config.yaml
encoder_arch: "resnet"
model: "image captioner"
dataset: "simulated stained blood smears"
train_examples: 195000
image_size: 40
crop_scale_min: 1
horizontal_flip: true
translate: 0.06
color_jitter: 0.2
tokenizer: "word"
vocab_size: 32
encoder_norm: "batchnorm"
encoder_activation: "relu"
encoder_depths: [5, 5, 5]
encoder_kernel_size: 3
encoder_stem: "deep"
encoder_avg_pool_shortcut: false
encoder_dropout: 0.05
encoder_widths: [80, 160, 320]
fusion: "prefix"
decoder_width: 128
decoder_layers: 8
decoder_norm: "layernorm"
decoder_norm_position: "pre"
decoder_activation: "squared_relu"
decoder_mlp_ratio: 6
decoder_head_dim: 48
decoder_fused_qkv: true
decoder_bias: "all"
decoder_qk_norm: false
decoder_parallel_block: true
decoder_inner_norm: false
decoder_positions: "sincos"
decoder_prefix_bidirectional: false
decoder_connector: "mlp"
decoder_tie_embeddings: false
init: "trunc_normal_002"
residual_init: "none"
optimizer: "normuon"
muon_scale: "match_rms_adamw"
lr: 0.0043
momentum: 0.95
nesterov: false
orthogonalizer: "newton_schulz_5"
adamw_lr_other_params: 0.0017
steps: 10900
batch_size: 64
epochs: 3.6
lr_schedule: "cosine"
final_lr_fraction: 0.05
warmup_steps: 2180
weight_decay: 0.09
adamw_weight_decay_other_params: 0
Rows from block 4 of the text decoder of a small image captioner, named by matrix and row number. Rows with one number belong to one neuron. Each number is 128 + 24 x the weight over its row's rms, rounded and kept within 0 to 255. All counts start at 0. Numbers have three digits each. After the name is the row's rms in percent of the matrix's.
Before each neuron's rows are labels from the 100 texts, of 14976, where the neuron reaches its highest value: "tokens" is the input token at the peak. Only what is clearly more common there than usual is listed. The data: simulated stained blood smears.
# fc1: MLP up (decoder.blocks.4.mlp.fc1.weight, 768x128), inputs 64-127
# fc2: MLP down (decoder.blocks.4.mlp.fc2.weight, 128x768, transposed), outputs 64-127

tokens: "and"
fc1.486 144:139136104135152139130180136102094116111145122129137125123146127092107133155107153132115099100128111136144123121085114100108145085135145113098149142155116117133131112170100141075126171165108132
fc2.486 155:130108119129148128122175156093147080116114143146146120109144100132111126172093140168116126111139100143147105148124145112080116133144128097120133110122140124144140093149129120083089161152138133

tokens: "discs"; "teardrops"
fc1.427 088:061111105081128123127136180129138172145161141106118173139117125148089157157124141103137162132135149127140117134120114112123101116130134157143089127103125109134132102144121130123106148082133159
fc2.427 038:116150133138135128140129103143136079083121137162131162111132140138127085111151107160092117128135198120133113139116117158126138116133117109107122136162136127163161134178182113123089127116135121

tokens: "-"
fc1.621 090:094142087119135123073123072092150151100125097125123185141163145130125123113094158130094104107163143115083146117163112138156096112126141152138117146079102081134107096102168128147091142172124157
fc2.621 054:153130098104115170133147184131109114104167117152129117164066127146117090141165143095138164163105115154126126123139161157113140150101121089147108155155117120143127128120174077112130144119139134

tokens: "a"
fc1.551 164:151152109123135159112134105146136163149115110121149100136118117145134109109115104112124125143119110104117115112154113153129135082153140180102078084124145126125120135159149154150153125118130183
fc2.551 107:171195104101131175074111085097159163118101073115138158144110125130156128108157115117116117150131112102118117135141105171119136067155106142109060068153115150152107135148165138135148101091143151

tokens: "band"
fc1.558 086:180187108127155178111130101099145139094118122092114156138138132114137127142123126143141087132155143127137131106114086113131105131162164177104136151130094133130083098154140134156142145137142145
fc2.558 064:115136134119139133131115166138132140136144073163117135135106129119113093121087138145075144137089145115128100097157146144121167123114105099137100127122084102146124172144133132141152128093151089

tokens: "ovals"; "discs"; "crescents"
fc1.321 101:082123139120134092095122120155152141117107146118100127160103146168169119140129106154172113151159137147153099130145143107129131138133120092130096130094142134140117095111187117123140118116100158
fc2.321 192:139130082103116131134152162128110122134137133120112118165106126138133103097150121110116106110143129078115142086139134134098124168110167175145143121097155089160151134160116100152116122164144096

tokens: "large"
fc1.303 117:127135054105149138124143145140120067095135135157106173141096139121122107162150130136146152152137117119146107128122121126156113104128141120134110112126139133177133121094150136170098119133142157
fc2.303 121:125121090147160103121115117125098142104122112130138125163149124113122122133084150163143123130137159143120128109120130105152170132110095107109114120118151138114115139097090112133061136155104163

tokens: ","
fc1.615 103:109099132124124126145132078077140094097086082078139105129142139108132129134152133123153136136085125174175121162131158094118113105130121165120154092110117108129137156137147081107114082156116146
fc2.615 126:135135106110155145155094078138103109185112155120100102125179112077114085104141157162133113134118115132130152134127160108180181166109177134137140138101123119147108124134125113110077133158141124

tokens: "and"
fc1.517 148:122104111148143120123171146115110124096143125150124132106120118097102158150131134128130099124121102149135092128100137089102137118143144115108141148174136113142112112151133152065131166161132130
fc2.517 188:135121106145144112153158155091157117126126082172148105126156106106098127173102134172133133133120114126124099113092154133098113159160125140117131118144131112118161083123121132069134135124113108

tokens: "ovals"; "cells"
fc1.265 097:099140099161148150153142143119143163115144146112115166119105108141102159131147076104166139111137151089141092100125128098124158116146133145146127171112158124158086101133147116131118139141126149
fc2.265 090:107167139104137125108162137109162117147139098135123109124130106132147165164140120145164131101134117153148110156155144170130152161109130136088096155140154148134101109090120175103166120082109136

tokens: "spiky"
fc1.83 086:092102088161127179106142165128119144112165130117122082130122108150123150126169123094129152169129113132141124120151127156124109101114166177150083139094148102150132104098133125138117140145136101
fc2.83 051:126132101138145132129062168164119133148073091112117147157160138125097139116123132105130117160123149162138151145132121122138092114130094146101136104133115143103154148127116179120151181135144171

tokens: "spiky"
fc1.2 093:089133148145095143175110108117111144117127177153145130146095133103124101139161144091113116175143122126102102148172139103138121134112175107130161132072152105156105096114117131102147150109157107
fc2.2 055:148116145129127117129110152105149163149098067151094142147114171130151158119113153111124137129194093111133144144107130108140114154101126185161119119120155104105120139102172150130149115104129109

tokens: "ovals"; "cells"
fc1.117 094:060138072104134132153121091111097133114139113160133199155090122092114126156132108111105133150128162136142101135140090155157111125198154101145136140146121123149098091137125146131147108087106144
fc2.117 067:196116134146127165143101150133168107148113143131171095109143122104148138142120163123159130115140092136141128135116173128120116133123141132118148107159172160106085147129144120128120123142134125

tokens: "shaped"; "lobed"
fc1.362 128:129145114144137139166131147100101128085125135118094134134163128148100155138146161118130110127143165115118128102127130115122113138106163144117124128146087172129149135092168123105146130148112202
fc2.362 095:100116118149065142135127135124135104145084108093141105116121132137119151143129126167173109190146146121106122131101141132092101118106112141124102122116128130109120097121108106117140099133128147

tokens: "discs"; "spheres"; "cells"
fc1.430 078:068144099115127125124137110098142129126164103092101147111116123142125124205108130110135121154128142099152163151168127112124103131145114156087119159093166141098101087135153117109147130119152148
fc2.430 054:155142099122123114102151125148122127088115131129148093138127093158084136122139112164091126124103152164153159139131111143159164136081083141141174095103132103152136150103175138138163152136128100

tokens: "and"
fc1.97 171:132129117147138143123193153104108139099146124143116118099132115108093148159139117138119094098127116147135091115096119104088111114135149121100132126158146121128120107187129140053117153154130138
fc2.97 131:128086135161167122129177154094126158111110119149136115123152116124105148159109117145095123121137119132130129141090122123107133158122130139130156154132129141101143083152108124088107146150158082

tokens: "spiky"
fc1.519 111:094127113150146158116140139121123143114142149086144135173132154129140104162146145134133123120168142090095146129156120104139076148122142136156186138065084145151133146098110126083127155130151117
fc2.519 068:089114105144158134117127124113143104173100142120153098108121113094117179105094131122133142158129113149144138164124165108121070129129128064176128131112109128119192161078139155144141121143136156

tokens: "a"
fc1.260 164:150133083121120154114146115142141172149128099138129097157108135141152112141128094133119125131150112102103104146145104157128114104156158182095071076140116121139106127149163144131118134124141172
fc2.260 139:138198077111117165121096128128108103115140084117110139133096118144137137121139090112118130136115116110135139154084100144127130124151099138105065083135118170186120118142124149113161084115118099

tokens: "cells"; "crescents"; "teardrops"
fc1.424 204:092112115081147105109131141102128113126167132092155084123126102112130166118128153081115190148136131130135114121111153158084118072122160116143090123112138131151161122125089144133134127112112179
fc2.424 404:106111123088147100154171113138099121106116113092186148095104136127131105126092124134117114134119144155129114081152149140092139127165119108182110149101103125142127121145155118144138110078123157

tokens: "lobes"
fc1.280 075:136133124122116146160114122112150125119111148147133137122101081154112159146156124101154134130134151154130110118141099185100115130130122174159074155095134153130106140131164162158157132086162131
fc2.280 052:102159101097113151064131143127139119099120117102077102163147137120097157179115113149132104094130123108124124124136154109122153149096140175131110113162136100172112144144147121155146154142066100

tokens: "band"
fc1.133 077:116110096161141149117169125107123104101146105060118130092165078117123140109153188111146104129127152124076144107138093140118126113149118129117151117144109168094071107152152081153128154109134164
fc2.133 091:114114163115093165131102126146118119123124148165127178175088139112170150189122103110129115101138120125149075133128152074118129152109142133117140141134129105109127097135117128124139096135095117

tokens: "nucleus"
fc1.85 084:127178074144118110157139087159132170137136110120102161129126139117137119126143139111084131104141191087121097096139108124153116123125144122089146146140124157123088104135160132093159144116142145
fc2.85 051:173113177127127135123132102103160123115115090096156127157133107156139141119155158106144122094133127162141074107080121122128204107141124123161104123109106108095116088161140130132154135112069171

tokens: "lobes"
fc1.473 226:142170119091151100118141125082141142119129097122075119131130073171165144109104116136131124122130125122130142092138132111151128147133173135123082130084152142174085086135128139168149148146132135
fc2.473 126:143099120093152141143141136095138140164097112109114114130169108197143108109078149157124096149135100123164143137122116166100106136142133104140094135119132144170096134119117118143145106165168131

tokens: "band"
fc1.1 088:093113103150128137153129129064093198133096158118093130122125146114101126106162159133177100103133125124153090130158135093145077132153153149138132117115114126113105141139175168100109192115117149
fc2.1 090:097120123122121160129153151156104076150083125152100147127137095123133154142115132162131104144144110088158156184115069081162097138141099122108138139139162119105132106130152140171149112124112160

tokens: "cell"
fc1.384 156:124182097089131148104118116112140117120161151110120182144108109125138129126147148143122114127136105088137106119152138143135130086117150113101109095153120113165137120146121166140172136134115100
fc2.384 129:095139072130124159150100121124130125142122133071099147118098131124151119170093144125131132136121119137149139133109121091144105124150110109104112129114118115141145113109103139139102149111160145

tokens: "round"
fc1.638 082:095160148097144124172106115105110136075172089144151157101085103129113100145121137095104087154112154138151115099102122150095138113161139107145119149117107107115148132102182149165160103126106134
fc2.638 141:143130102170143198151101126112139164138145107093103127095145109125093112144105128119153072157136111120114112131088103141116119132131127121106114142117128144153106149149081102130117138135116125

tokens: "cells"; "spheres"
fc1.765 101:099146114064108113102141142087137189125160115149087157142117092118114131152193131142146095126183149085125099112160118127124103144144145124134131165130140169143122115138113122120099126085137144
fc2.765 078:131115114142160165146108113149140103095143141125134156104142151161099146158119073122118090075138143161198128125142121142109134150118106135153087156053135121136108122144103136155168142136120144

tokens: "band"
fc1.522 101:133178113163141117120116096079153153074128115120101141081149122141127147142136146106149097105140140133112113078142138090132145119141158127103090131083095179143123119133147143133139149132116167
fc2.522 073:131090165159129108105116143157114130144114147126095116114127103121120099124112139171158131128144043109085165181119096133138096124106103137155129102136126157124142113144100173128115131131122152

tokens: "-"
fc1.597 086:116133146160129117136094106110129151059141112121095110103122153141156100124102151118126136179118100119168136120153101087148119096109126124135134086159079096104144139137138120149136168117150160
fc2.597 056:138098147102111143138140129118149121155141130141137160117103127155143142098141141130128174130174146139077114162112119165148167153119067133128121132109138158137075079122115117141129098139132097

tokens: "and"
fc1.225 129:138110108180146142140184148124090123103134142137119118099108141106096145151127111110120109095141108139162120102090133115093119119107157112115112111152138132126128143168137146066122170133133112
fc2.225 087:128123146130105142121130163074115141098116087127174109109174113164090155097115124142133117116141112154161099139122136120117123152138133141097174144147152122130113065157114119106130154113164125

tokens: "a"
fc1.690 088:098087107108090116124134058179114148113103085122128116156128177116145143151129169138169132135084134130123101143119131127168121100163171140143141120178123072143163107120144141155161118145131158
fc2.690 114:198125137115134115117121150115123144110152114161147129134152133107131115122163135149166096096099121103131157129098155129121156144120108137137148078124145149125082133146154097149098116166134092

tokens: "<end>"
fc1.440 072:103082111109103141138103119123151176070136187129144152122133112156108091131159140120113158129125148131110148064167129163135084121141128121092140141082085113120112135113178104123119153100150133
fc2.440 053:143129126124153082108130141140125134074125080117141125130114156125111129122086134108136137148150115092114145167147138096143108144176152120100141130137105145153134098083068140089119149124124151

tokens: "<end>"; "only"
fc1.565 112:116116099163145098173145108111125151067112170113151155097132124144109099125118123111129133142117184127150126112153123128136083109128134087102164127137101128097148143117137090171130182108151171
fc2.565 046:074150132147117130097106112138107149163128136136136101113120120126153127113116119161152105082160130117110129103151162084107173160078144161164122136123131104105124126142143127117134103118103114

tokens: ","
fc1.683 089:123072102171116097126124137135135150140119135148107152168097127095109181126151159114127121105114146151131122155152108126155088133126117142168110079141142126109149096118157123168156145151166146
fc2.683 100:113135067115111118157105100173094126137109110180098159106089107152102069120100102118117116132115127133123180140152123119101154126130135147154126102096132133205115139176144094134126132129132136

tokens: "cells"; "teardrops"; "crescents"
fc1.180 114:072109142079163081079145139136129117128152109137146114122100116119117169109088142096148189134160116117132093100101113154122107093178127109148102129094158158154129100130098147136108147113116169
fc2.180 129:151114133132134107125092112118133112116101101129134180123125133128184106168133137132089114112116130170096107138139128109099112109105115104187127086147138072135170161145155180135148108145158156

tokens: "lobes"
fc1.464 111:107177094141135125093113122136130133103118143146109144130133096129151133127143083135126189124157139120125099086164149104137135095158140129117118134102141078154137101167137153179115143140143165
fc2.464 133:158126169152169134155153114121122185151098131110143121125164111123173114113129168178137115121088129187158133151104143153096137122114085095148143150163121132131109143128113126105141111127150056

tokens: "cells"
fc1.226 132:026145090113129148117132165153096153150187163174096152117125090128101156140138105111103114129181146094132129109104116132132138125142182113139110161123155132144128105135144159120125148120102159
fc2.226 239:170141155168116153142118061103157120135060132097059140123102141155165113160126089153141121125119125139129145124134087152149139140157104140131141118130127153105100141136155121093139125117160112

tokens: "lobes"
fc1.733 079:104114126103141107143118111153142106123126122141123132152082092127123145159158142091114125079124153119120121151194116094120110200150143090129136090125083133132116086131157155161140150111183147
fc2.733 047:140147154112126094095077123130086127068148148157127125104139116149122157087128139147126165155182123139126086139095101124175106147159130144115158169123132118137137115134084133129116152142103127

tokens: "shaped"; ","
fc1.660 099:088088106159151113157137072152100150157097133140102167127173083107112153107135166154134087146155123119106119095154111107120109114091137108138137144112113129115108112115150125126123169133152170
fc2.660 092:137178110108109115110132110057142127096130095121144108135133171126142095130155094115159133143073148115147120128128154147126135141173128174101148106124134113145119157115130130151133092140117101

tokens: "-"
fc1.36 087:113135093113119155107075090137121116087131143138108137115116127139132120179143085115088144147166172139164106121171112135108160109131127142131136176114146079173113164101158142170105113124140105
fc2.36 058:140077123112148109144135144128139155159125080121151115127171153107119131096112163119153171126115149158138138158141124124102149110115135153138164156130132117145137165171088142081133121135117127

tokens: "discs"; "teardrops"; "cells"
fc1.748 117:060118102126160140132159156124124124112185129115105111106128093154089210147131104090126125139144104132152126140124101141146128123122153123114107150071147143139128140130085144128163144123090162
fc2.748 128:143170136122087135113122130140144121119106116134091154111130162142171130139156130196125092141081150123114146097134102122094123166134086112123130100137167142127142111138194101120123119159150128

tokens: "shaped"
fc1.75 076:110134109136132163092154098088113145093126096116126158135111160127166131112119114114154110143125145123132108090140118139143138131117125124089111149108076130099095155128174152159210124105137155
fc2.75 063:113108105101123113174115142113150147162181165129117135143081127062153097129165112130125179127175129124104155107114154130150139150096145128165141100147159126146117133159121173119110104119132104

tokens: "and"
fc1.322 154:119148116106153138120160147123110101081161114138124136118142108113102134159134147135133080111108078127146080122107119106091140089119150104106113113151139120152129134144104175094105148166118118
fc2.322 132:134133104140135156164126137126120090104128125164089138128118123116133105170109149175134085160118120132112105114108152126143114146155118129148114106126117120140116118102113136107128108144142150

tokens: "discs"; "teardrops"
fc1.137 112:109098132113127098156144124146099160144157106086136127125119132158098166097115158084177156130138110124106148141152151141143106121116171119106092144121135091120132099112110168115143102120158168
fc2.137 142:118185105138143140114102113171160119103130108133126109107103118111185137154126104140085133155170135152151122098122122103092135159139101112149156075146187140141142136150143110178126131102126095

tokens: "cells"
fc1.680 091:096150099092139140124138111145058127132125150134141148105113116109101178145106130093125131154116116161154135146119084154145106099154148115134074170114163168095151148116124162175171158105122178
fc2.680 079:160150138164121065115136141114179136099105133095088124134106174118140136144160143160093095112132127128127094113121111136121139172115077100121180106148136137119152137157169108118115128127139049

tokens: "ovals"
fc1.264 092:075127128112095143150141086120129142113170136129105138124111142116113141139148156095098147121144132130177116094145106075127108114164111133129143192116126114133086151149150127166104144098094113
fc2.264 062:156102079131098115125135121147162150123135139136115138160103121122111130148115116176124143133095159187102130147168128113108136160123129107152131087115153122123124160085113125096113162181150150

tokens: "nucleus"
fc1.612 082:079139086160116105131179094130081158089128137106123130129154148120105104142121156141136120131131134113145113103173115097139093089114114154086163130156135111144096114106137121108150169127156133
fc2.612 055:147131126091142200131151136110149110095132103156108107140086090106103102143140106145127117114165135129132104119092100116102127175130124133139129157123087115099176134158162122126119136152117148

tokens: "shaped"
fc1.496 072:114139096158132091142135092154089130110127130095107111122130172110141138098094167129139141133102073108153171074128142116153109097179113147121147136116111158159167124172164125133140133116105131
fc2.496 115:113101119122156179152130111077150101145094151144181112118120099147097127131170116132151123159123152081135130167076131120143133125106146107152160131099147141101101082121110100147111102124146134

tokens: ","
fc1.58 124:099153122117169146088136119100122154099123075123149175131116135109105147129126118153119125140124123107094138092111115137106169124106105142156133168099146126135108085118127160123172108144110087
fc2.58 069:115145144118082126141117123142104171098113158122165115151161146120095129140148142166152151107117127118142103100141120092115113150165130101145168091152120087131086118116152111085127129099148115

tokens: "large"
fc1.379 160:117128093063154119098119117170118079103171125171100166156126135124144127151113153174145122167135106101103131131132113110129139089126102112137103094112147127157137117127111167143131125187132115
fc2.379 176:115168090125126118163152124150130127130127152118116131169177126114158117163116158165136090151146130114123108122117099141126125130123096137123111113104141129104103145080102087134112108181104130

tokens: "ovals"; "teardrops"; "cells"
fc1.482 084:088153114113048094117152146164113170137156167125101158118116105128081155118166130120122109091149129135162148088138100146089119122110144116119109147090124099110139112129131146156114139088119153
fc2.482 045:110139102086172154104151142135092152109119098134145098132145153119141119129166103095176118140149128102083125145138122109142101126158160106118178164127135126106125187108121110097088152119131149

tokens: "a"
fc1.633 098:170100140095132121097136149059125113147131138129117145146116119145161102126102109145147155177143141124103153137144116188095124124147127157103114144118129144086114113140143126100089102152152157
fc2.633 142:125136140116135122145145113113152134132107157143181117140126155122120107145133113127110159082134110082147152153121136098101126132132117101106129073101148174093117132169120160120106154125152140

tokens: "lobes"
fc1.278 193:152168127095165100113150135073140182106136087149080133133125085157157151115098127135129119125104138119139147099127138123148132141147185126139093140086146133164087096142146144168116132152143135
fc2.278 110:163117140119164168186135117088170157162090138084135093104155109174120098102123086115120112133114151132155134115099154119098152102111142099164100119116110133148089143139091092149145116128171105

tokens: "and"
fc1.745 167:138121112142153147122174149114104120094146123139114122118137114110090142162130129131132089114117082123132099109097109095105116110123161110084119119148152121131125102172129158070119149160123126
fc2.745 149:124091138161156170119179159086125124113106110144119109111136112129109143147095102154110110120146110153140125133106134102102140158141138135132144150110113130143156120145111139094110142154133114

tokens: "discs"
fc1.299 069:083149129155116144128166090125103119106130162111100167155082073129105147149157131094147077102100125124172153113163103114130078145177139124135125119102122156142132104162133109131111141108142155
fc2.299 067:125122108142135191150127146133148148152127123130089116113127087066141172100130080211134148114127129189130115133092135095121139138148131117152127129146131097138158142124137142158144166102139098

tokens: "discs"; "teardrops"; "cells"
fc1.210 108:085120109111105154092146113149136138106146134083092144111099125185138133125142118139159129148129143112128122160161079137155126141143131120140121174129140161095147123151124128171124128105148151
fc2.210 166:148142128172136151144120147103127127153110151151116156162110106101113169134155099148113119107134168061114116110172170111105157136098106186109105128088140099164145133156117106103131133147166168

tokens: "target"
fc1.645 125:078128102171122160082124155140117166144125136101128102097115182127150130112110127141136145146167113109135140140145139108192083127063149116131142149093126144152139142125145122102115148132133121
fc2.645 063:157111143125123120123124099117146143146118170134134123157097123098148129132160118130097137169119121151137103142126112126181145163119088122088133117117134089130112155095102121109124130099122130

tokens: "a"
fc1.530 089:098102097151121123089137143140098182133143127161125140122120146147145138096152121144125098167146164118179110185153138111120129114135124141122080137097170093138137118099180109147148124146131140
fc2.530 054:146095123144112152162140150084166103143120123162147135148129157125124144129141144116101137142157099106135123146100086096130175119111167131173141138133163103176157142140096137130113125150127102

tokens: "cell"
fc1.382 120:111173107079137146138104091132117141139151135125134148137093150163113096130116141131133142126150088147125123119113146117157122092136134102116141090147163125167130141160125140145118120108110119
fc2.382 223:155168127111096129114104171137165120144155148095133177128080103149123112105134159113147148125123147150129112116118137138140132098098092094103112083131170111138135141147129119160112131092107126

tokens: "cells"; "crescents"; "teardrops"
fc1.399 069:058145130169159106084134130128099129105157097088114133130101123117146144160096124102117125136169138123135159128128122142147118166162145126133126165105141134160115105166136174119099144132106147
fc2.399 032:141119161145117169140154131117109128106106145124165121135095147134109118097156092131137116130069172090129089137170121143105119090159126127118117084120103119095112141108161145127132140109127105

tokens: "large"
fc1.635 152:110096121141126098130125111173123144106124140158127099094093150147113140135110133116112129151143119103084124120125138112150156117115158131139125171135115123156127145079131152106128119125159129
fc2.635 189:136102154125118112120095159138134156089122126171118131100067140136103142128138114126067119134165100124096089099100125134125160126123153146099125134147181097138123155111158139110108123172139112

tokens: "discs"
fc1.51 079:146101046180074116126132099151142171139101130134138163134134084116102110157128134139142126139129145146125154118166126077140118141093091122154118157072135087111158118145097148136096145141112155
fc2.51 178:100144142164116135113126118136147109088103162118084124113103109108127123144109097127087152129130132133132140102111086146128139143142150123140160168103101148075145172112131143071105160110148165

tokens: "a"
fc1.742 111:112122096130121151107160102156112191156160135102141115168091140131134114151123107114116115156106127113129120120133104159167110111145166168099078097132153112135099102120138125135186125112142120
fc2.742 096:233137092101151164080114125086146122139102132126151142149129103113127129147162123121170119119135115150123101148114109128146150089141105130137133093148147148159100140158157126126144141130134123

tokens: "a"
fc1.78 150:123125100136119140108137093126152165127150124110149116180122112119138119129122117113109113147102133119110127144150109146139118104168165168105081044140128109114106111146165145141169129122175138
fc2.78 093:175151092106135190106107087108124102126131073144125102131095103152134109136156084129117110123151086142141127162147089155110148105151121129133113095173110154143090130152154117137131114112144155

tokens: "round"; "lobed"
fc1.130 091:141131095139122167120081066118137114119138134153140173093130123122127106089130151125114111137116097149128134098148160148105139140137124142139145137151117106128157167117138157161180128120146086
fc2.130 141:137149091068143098138111098097118147110168082114157181178143142062110115124123154127116109124124110108162157132161120157090102125126144127111128097083174105097182117147133148164161141135135101

tokens: "shaped"; "<end>"
fc1.545 096:091154093159155150137123066108116167080102131104123145126118157147134100125137147131136117124138156106119125072123126116138097123134138140090156109119051179127145147102148135101141147104139142
fc2.545 041:101117160147123128131135133170126144152174129116145123137125108114137168113164151138145160127132126078097103172110150124152162078143132108102075125151154095079100079163095171132156120152117103

tokens: ","
fc1.516 084:095111140140136102089115096149129114081135135134124149124130144136104158153108129124118120100158149077136141086095115165110112116147143150164129147069122157103153131165076122176096163155135136
fc2.516 064:163141137160105099111125108146144092099135171152179153132157165128129078145151146122138082109099151126145130108120127141131129148100065111106125097122131096099118113131112140119152125176155093

tokens: "target"; "spiky"
fc1.255 093:083129115158121165124135121129106159136116138088160089143118144130122132126115114115136168143168120098124147127161131128131097123111155139119154180043135170152142132146106101066106144134100132
fc2.255 065:163122079151128143138099196099110099145117127125095145127152134072144144121109155142124115170081107091119122142114106139167114131124120119108155134092127084150099193117080149122157154182142109

tokens: ","
fc1.17 144:123172138117142142069115133103141162101143086118148165137112153100112139137102103150107151137122142088078132068096107129122165089127096156135119147111151112119150095118125159114170108154121113
fc2.17 080:152112144088163134117110135106109147109098133155175135144161158133149085124177139178143118106121128098135095094113101144117130126136114137127125114115134148149097057132168128115103123128123097

tokens: "lobes"
fc1.50 100:157164103091118121112159117068140186122135126126097158166089085138119156139129088134150111136140136127148098101168097137135127157155158147107058145127103081122104100116135142111128135099143140
fc2.50 076:139111160183161097131099101141089091081171106118122121110085140105158051130129131151109112132134106137151164126128111149147108115104143123170124100130163164113123136131158093185114152159159125

tokens: "spiky"
fc1.705 121:094169152113115164136129134115113121174151155099167136165105128114118152125115102080130143135161160099102148111142128144097111114109112118151151118050118176135131112104119143105124114096122125
fc2.705 064:146134127203140173163133152104112129096086171130155124130130148129103101077096124137142134144156112130157096163094129109169105115146141138133153142082116108129103154102100130093127122149126140

tokens: "shaped"
fc1.604 103:077117128121099173132127144139088140114144162123105155120153146137088155127139165103125107092157151146147110103128112113125105103153123115131134132119106128105125129109108137081110136132117195
fc2.604 091:169110119150130152127137159115153102108099094165141144116146087140176110123140126122109102145124100182106154115113125122117110122127091094114088135147144121094130118147153088097162073089128127

tokens: "and"
fc1.540 099:121123126158131165130146175149153138084129128118096149100103085154107156170101136121145095117113089162142112116104134135093096114124151180151117119122154124126149113162133161083137132134137111
fc2.540 068:121141135139182117099093135154145103080142129161113152117153140135075128134111127132127111148153105116154123105140116115150116132107079108163138109134086161148150133133157117140112146178132120

tokens: "nucleus"
fc1.13 098:076161116120138136129120098080101132116113148126122159118147147106141114124084147145107119103167150101117129079151130104145125140138132121122147115114074140129115129130196137123134166103152151
fc2.13 080:167115097197132146171127166134123111143083100121095108137093117123163093136137112124156138144088138138102140168140125108132122142132113110084096132049112167122133134117083108128141096146125144